python train.py --encoder_bidirectional=true --decoder_bias="all" --grad_clip=1.0
Rows from block 3 of the text decoder, named by matrix and row number. Rows with one number belong to one neuron. Each number is 128 + 32 x the weight over its row's rms, rounded and kept within 0 to 255. All counts start at 0. Numbers have three digits each. After the name is the row's rms in percent of the matrix's.
# fc1: MLP up (decoder.blocks.3.mlp.fc1.weight, 1280x320), inputs 160-319
# fc2: MLP down (decoder.blocks.3.mlp.fc2.weight, 320x1280, transposed), outputs 160-319
fc1.397 102:193145128085113128088128153149105148181190086140147103085099128128090128097167147188072110128060128138104128153154128175128083095157128148128083068146152153128109128158158101128113128055173167144158076119128061166169128128128094158102106128148128111107128071081078128160143172097155155080128128101162115163128154084177143128139128119066202155156175128060137100100128109140176128146090071150128086175128068128128109128096113112128093155151128154115128174092105089201098128088128104
fc2.397 088:128180155128128128128158128184120107150128083128089100154142128128099128084154075115095128098098128116128128151129128163106076084128128128128112128081146128115128128142128139128132098128159128181128128102128128096128133128128165169128112177128129155074128004124128138111128128096153128128128149168128121128134036086138128128156120109123173164128128141128084059183151135040164128109128187167196197108128128150094100128136128178124204184098128128128128096128155069108128128147101181
fc1.398 106:161128128096128076128072111168128138153164128094128128069100118158107082144128113197128128146079117122093138170128128115163112083098128114102103068128109200155128128139142128128196182109128128076201128150128143128097128128102154185128128109167128109150093081096128099128128115102178186063128155074085144183155128092113173065128144128123154180174116120056128143095104178128137157128101156095101178150205128128104128095112128115128142173164151176128101128075084128162128178145040128
fc2.398 096:098131173167128117196096128166097156129128150128111128186128128185082166066152156099128085153128182128128093128121163083112095128180128185160128084102128101128128128120128157128075116120140128111116087105195141128128114150156146106128128128128128134186188144076063151128114154079152128128102128165099128121109104175187128128128154099153128077128173128167128148128128128128173126128128147132128069069142138084156109146118124128083128189126137128105172107128164128187159121128149240
fc1.399 093:128161161090184128089096128183107150143189107145128128169106149063128084128115191128128168162128147128160128088182169168147062068140099201128162064163114128060111172145115150092128112108159192093128185116128128191170204114115096138164128128128165112128101128142146089148149148150099101163175065128158150106128177078101148162128168145068170128128128128100099098077180144158154111182155101096146128097163108147142128128155162128177147113128151128128128217108144128227112128152113111
fc2.399 088:097193128154128128171128128121145128128104217128133110119175076137100201206152128068138128146128128144119128187109057075148128178166156112128141128074128106145113142132136118087098182120128078094128065128128128128116119112126201119039150128128128128128116175142127152128092109144128012164074128128140056128083082151128112181118079128116147128128128128150128165187078126166190128128201128109128129132130174110128091146125128132131101103160077128066159127169128128102046128128148128
fc1.400 092:194145177128149155097128161196109128163128057101158182174105128128097102128167128128084207164128146163084079143128099128093050128066128128128150092094128111190128128182112116128161128091100175188128118100145128104128183143152086164163069144128181108141095061088156071140128104099128151102128106109128160128128157097128128065128202113151110128156156128117104081128128128172107151128113128128093128128128059201096143128128180080128169156073149167103147168128128128140169159063146107
fc2.400 069:128128128128142128128128128128128109083069061160058073163128177173128128130156098069128128097107128110156113128073147105105093163152128190060128128197168128128128128077161128128091147171173128105172128128128128080162128128156136128102128128183128138128162060081096184128190128119193128107139128173128128128105071115128128135087128098128128128128128101128128080185145170059149128124128128128114163128152192128177102128123128162128187169098181144117128105169154037153101156130111128
fc1.401 099:128114128128108080147128128146149128103128128152138173185071196164075115058128063128137128107163082093094147128091128128095124089070176189099128143102145155141128128128128093150128117110103128172096116172108166151155175128174128149149128105185177128096119128153086101158170106080178161169128104102137128135141104128080128113111113085104201114101095081128071104145176084089128084128139155128080101128146128123111064128062128128128128128128096179144099074098128170128103078181063112
fc2.401 104:136080128128150164128146172106109160143128128166100162128113111108192101128136128128128128133148091128126165138128165199107128128106128119058130142112128128128128115140142179097089128128059147139128128126128201100068140119097146059128173128087113128048058135115228128206128139128128124170183086019144128083165149158114180168116113128172074077091126086112121128054120128128128157144128128132163137128067134153086128128149142128158085133156083109177128053123128146106146128136183128
fc1.402 094:182098090167140172128159128157054226172128074128191160128085170128167083128165106128107128128081188189175128140078112111152084170183128163128087059157128196110177105094101099094160075152077147081191080096161104103116115160090090146128146128128152107114128085128128160128128164160164200164128128095149142128076173128098139128128128128195151128128128128115144171171154157141177128090128128128092108128128128167107092082095128128128084157128116128128199128069128088174168128156128112
fc2.402 125:155091100163084128132174140167087173128169155156185171128093063117097089128155074213146112159109168128128098128170115109107099160128128038138165101088139181122128147154068159119120128152072118128148117145133153156128128148128191122128160128072094128091140152142185128170093128128124128140114055099118109113128181165132128139090148159172149128088128128117114176095113130128165153128102128144162148146106136148090128153122128128166112128153080090175152044086145093090091153183151117
fc1.403 100:196164179166181153105145055128150103106128128128061128158058128186128151103142108170154128169128090070128176193128128164128128128098161169128128151081173109162150128128107128161146171154152157108128128116128128083128153089142167128155097128128181073072161181103128128194109176085128102128114128160108128174106128128128197128172165141052145183112142064128115128147128180147087109101128103162128159128161079128094104128113128142182128198128183159071112109142177165153128082128148128
fc2.403 104:100128152042148128102128122143128084128105128138089128065128128152128154178038092146105111128085072175116097128142128157152189154169144128106103168165042128128095128131128127137128095039128187128077128126096085128128111061141128110128097137166077148128128088128104149146128128152128128067212164110102128147157125122128128118111128112105113150128052128128128128128104128128128128172140182228178090211128128128084128115128051208094128107128148128094128128162110124110129157128134097
fc1.405 104:171113128149134096071128128192093171128128128077128092099128166128095094085189137128112128148081112067149128128128128159166128111149158140128074085149161170128108128170118107138139128128128128157157090115128087156182122128128160184128128128204128076128158144055128128189101193150162170117128148153112191098076167153161111070121217128091187128128145115113147128128105113169128151102147128128089128163128128128128128112087143128161154128097128181145104128128146128197128161128064091
fc2.405 075:147083101128160156145220162152111128128179070128120140200128139128198095104102168101159128133179119128102138060107156187128128162107095128128128149137128110168118130146129185128128061175074155181153128138128209088164166128078047128172089124065165128128069045128128128164128165128128215112137083138128128114165087172128153128128167120128074109079157128133058128182128102097104097128102121178128186117040128177050122092128098128176166158160137158128128128079127065068125109128088145
fc1.406 109:117128128128176098128149064166158174143128073059157146181115098080115158128144128187084116089162144139138175128128079195099065102099116190128101110105128128128100128128104128168185111128196149128155101149072065151113095187096124166152097190174128086068151095092128087141167128128128180152179117128160128180103187086128115128142115128097128186167144182128153069096080107104108128165128170168182172104187073186091128155106153128128128105128102157087092104069128075177075100179128153
fc2.406 118:151161155107128063136128185128151128149132164128113128054154105128092112146128128114062128128100171094063128107175108185128057136027114128169128128049108093135128105139103128163212128098128128162068117128128050128128128099095115166184134155087102158128089128128186128105148109107103080156128112140128146184128109128041111161194128128123128128128060176147165128132144128107164119092158128162200148101128112061072151123181122154132148113128086128165099128160151182128128128151128121
fc1.407 100:128110128128108114128128128128128109170155089128128128189128192103139104083128073128128090071144141088128128128168128128119070093092153174155148060128162155093097169145110151128150128139143103142180139128128128128128137146080104163128080128205160147083161109128106128116165128105128128092128138134097113103128167082158107154128159108061159153193198128081147076197139080128119210094128150164164140128107091175128145070128128128178128128114128178103139147100158117164158159098097153
fc2.407 071:128110128128109125128143178151128130141128083192179062119125128094128107149098128128110128116189128166158104111080168174076094128103183110103128138156128148110106094124137128091050087144134187106128167128128152030128145115152102128128128120094052190142128113153128209103136128151105150128128147128128098079169094148128112128091095128149128194128087148165086134176128144128173191141128128196240118128128128162128128082163115193128175128177128105170071166128128100112128197134146050
fc1.408 095:144128094112158128157128100207128100128143085153128144207128187063155128128170058128128137150128102151121087147093079151139171128068128139128108081128144182128152128114171128102162101128128128128164093100090128173128194161128064150118105155150151158076145066155087099192094160128153111147181110128157176109141101078150190128128161154065220114145222075128065128161128128128162120128146128128161147174156103115107128062069176144168145168105128144157072128102100128152181174116144104
fc2.408 094:152070050077128170087166122129128166128102075128149128115128093109178097128128131171146128168151128101155067079138116151114128128128128065049128135091101074170099128128083167128128099173110131118123104120108130132120185086118169091100128208129128144149121128156158177204164128128128178095128109111089128128113167098162141104054148151176104109128128118094144132128128111147128183095070071102207185168128203174097145172128118091166128161128169109126077087169126072177106189173128099
fc1.409 101:142168174173157072114077128188182087231167128107128074073091157179052151092099128169101128128049154128140128100176102077166149097084162105155128080096158186139128179190148090180169083137128128109115128113128128152102139128128170191128082180176085152128181082096128101128139150153091173071128128186060113145167146153144128128177137173108154183164102128101113112113099143101172151128128091151158090113128189128073128099128128198128128159121128146128128114171144182160128128128158128
fc2.409 130:186159136158116115141176128148159080128094155153109132096079102128103179128117059163105138164151150128121122128193071110110119128148168128070149128128128175128171157175128065128047145110087099128142107128159195092074140126107182112069148109158082111151140159167128112128108152069128027110127115068128064111163166128084139179115095138076156145128159084107128146141164095128128167100128128116128125162136128106067128143072159175155139167165072098128138128146099171108095123073128165
fc1.410 100:102128128137163107153107166175128148128128128128120159113071099184118145128118128091198164079128112086128147128128054089163155038174128087128179171128081114142128154128128047083181113096188178128216128104108128128128165172072117128183128154169217114144106128128177128128128153163105153155135147154141178128149097083128128109085145151134172192128109101070104097100128097195081114111128098099153128128173148100141171128100141109128089089128096100108128128107128128128149102157062168
fc2.410 105:128113102133167103154096144101086128050128128128159152147176128128147107156094142128047104069128146128128128108071157154128182128092127128213048128128128097146119100033128156149138128156141128128128227149099128145134151165144030128153147103086167128149128131128092158128152128192097128161128100129202139161148147128106128128160119128128152128128094128128120136171156096165128128192128150110115124119128149123163128128174160066100138071112128139146087159153128128183128119128128072
fc1.411 105:156128171107128165128104144200149165128192095109128089143064150158080093128162086204072128128039128091079128128162128170128128128128128128159158071155087166170145181128185128128187128128177128128139082118147128128128128185128109095109128128217128113112128128067128049128140116108156146086154128154128104193149166111204128128096160110064128128128175114063093128171082166139151128161128103093128128106128128104082098092128086066128128197152128165139128180128145128162144128108102146
fc2.411 058:128128128136128093128128131128032057128128099053128128128128128128139128128150128076106093050143128128157128125113128154128128087130127146071090144148128182061190128040128128128128086128128118186191128128144175085128054189149087128152099128128128115074216077128155143128146128128187195128134128114128128152189051150100126128160128128128128172128128217128128128096128128128100096128128128129176128095136182193172128077211128128128091105149128135136128128084118093128128155124076128
fc1.412 095:149172128128087092128168099169128147145175086145114128128128128064128141105200128128128128128101107153163155184128128174196128094128128172128056128182128188128159169100128128162113169155172128103180148110128128189160100192116101128128145128190145128112128083141128074167152097128188128150088116128128128171165128161128085095117175078189175060128185128066158128142128128160148128088170128092128148179128128128176128094081106045128128145128184165070152103090128079128162144113071128
fc2.412 094:128124166128128128126128126090128089124077134128128094124202128141172080181111127142128155178082079128149121079166170096145128174105128090053128198115128128180128104128108150128128073163116099172128128104153187087084105128152128093054128197149128128103120099128176128109161083128128118097111147108148147188142128106128110208091094150128081146042115122128107085109139128074113103079128128109112161128108206094128128123164128128155099128056189096128093099165163128116144128134138158
fc1.413 103:092180161128143164066166070157150158168143167103093146098087201074128128128163060128071128080156077128107128118128128186170151153054175173128087113096112112185081128128154128145149128087144198143101128128150128114128128140088128104128128177128128169099162079140088092085111178155098104128094100157142107128152150064168128128100147128088110110128080202128176113128113088128108128080128159128128128128152082098146128090128128212038128128086178114084073128128136155128152163139206128
fc2.413 146:128157161128128066087128094124223111185145145176095217130122105113128164072075137096105084066178128086109175125147128152095142128104142141143128157165156153091173050145144084156128094091103143119114180122125148083128128191074091174187128136098128128128128136228128059093071147128066123128156104128164128128176140141066157128199115085086155144121090172178140171192168089128099078127103167128128133128172063100100180100182090158107164107128059123128128156079103174107152067159128188
fc1.414 094:128148128128104128045128158128154155101192080054128128153128118097082077112102128106069186128056117128181162128156144110097060128128128128095128128101161128128094128152128128173128128103141092128171077128108147128096059106164128176097067162148085128128177128128082128088128101151110106078116090087075128156128128090158128052128182151112093099128128171128173105092128128077173128151164128128104106154128148128173094103084128158057128146090172086063096128176167105128128128111103128
fc2.414 107:165187190128154128197096067058128098087094166123160117147122128158181128080106180067128116102128065093155128158128128089163161113211163199128068196184131087104128100072157103158128128154147078157128160117128137189128111140146128128135148128105178116129145185128084128132128113128131086128109128129147128128137089140136128159128024128128128128084150128128128128117128109129072079128138128084074100145146128088198102168091150083117120128172128149149159128161173121128128065128083128
fc1.415 101:162162166149114149148098146153105128149172090093140086109080192105128128112154082168128153128071141105097100114097128153169102100128108155182068101158128185111128144098128150128137151088119128087192109119179128145128128177151128189152115128183160073091128095102107085163106107151167128128128128103089195128103108147163082128188146128081154138177165147128148116145161149146154147151100061128142177128160128110095128128128128104128153165150163196147093160157107092193168167089128128
fc2.415 071:138128145128106128154128128173069128128116055065128096180128128121097128087102138128101128128118096128125128169099162182086101103143148128128128173077096128096128128094088128128154128123177070128128143065112128128128114096118163153164084128128128175090151049129118094119188128128195128128174128133120128128135036077128128109178128128128097128128128119128105055128186152013100128100128128215128173126053128128062128128128128128135128128153173128182128128120128116128144128128101128
fc1.416 099:128069165155128113098062181163128128135149128116128068128122142101081128128093066161117145128096165109170154128106152100128128056073128083107142105156128128128090147143098128128128128128128128096189128112182128154147090144118128128171107105128095199128088102046151128101143159094128128128070128093176167164128136128111128103128097185105128163128173144085101128098164185128100198095128169098096128084159168080128160137128209177155128148195164086172128128115117082104169243162168183
fc2.416 106:114166153185128120128101128171172176118161128115118135084128179227091150070160100128087129185128144128069106128165128073186128194199110128140148088128103128100114198171105128128091128128111098091078129143128128128154128061197183128128139113150123128174129169143143128070079164116176105100096091189085139101128075155151103108078118096165138121100128143166120128128092151165189154103120046128110074113128152047146128142128128137092128128104128154070152101179104154128163094079128085
fc1.417 104:168148141102155159098104147201102185176128128128128100147128192145109128065128101128083192105107128128128128128145128128115095087128087128112074099128074150128145187150147162104149154099181121150172128128164147152128144164128101147128092154168174118080142058064140140108170128111151138128128108177128154119098175108098143074166199147143173142128156128128128128128128105128079145136164109158128117128098128174128128069096128143128146190128185179114107151143096128173156128051128093
fc2.417 054:157128128128134128128128212139083049108128106119128128144134128121079128176076180053128147074105128128209140128059128128035049112128128187187128147062112174115149128058128128158128149128162128184128128093098128075189128125128155128128128065128128180128171080069153128057158128133128128065128128128128118072128091074128128091178128128128128128073103128128138055128164128057128128191141128157217157064064076150128130128128128128119128108128150128128157128128128128128128179097133128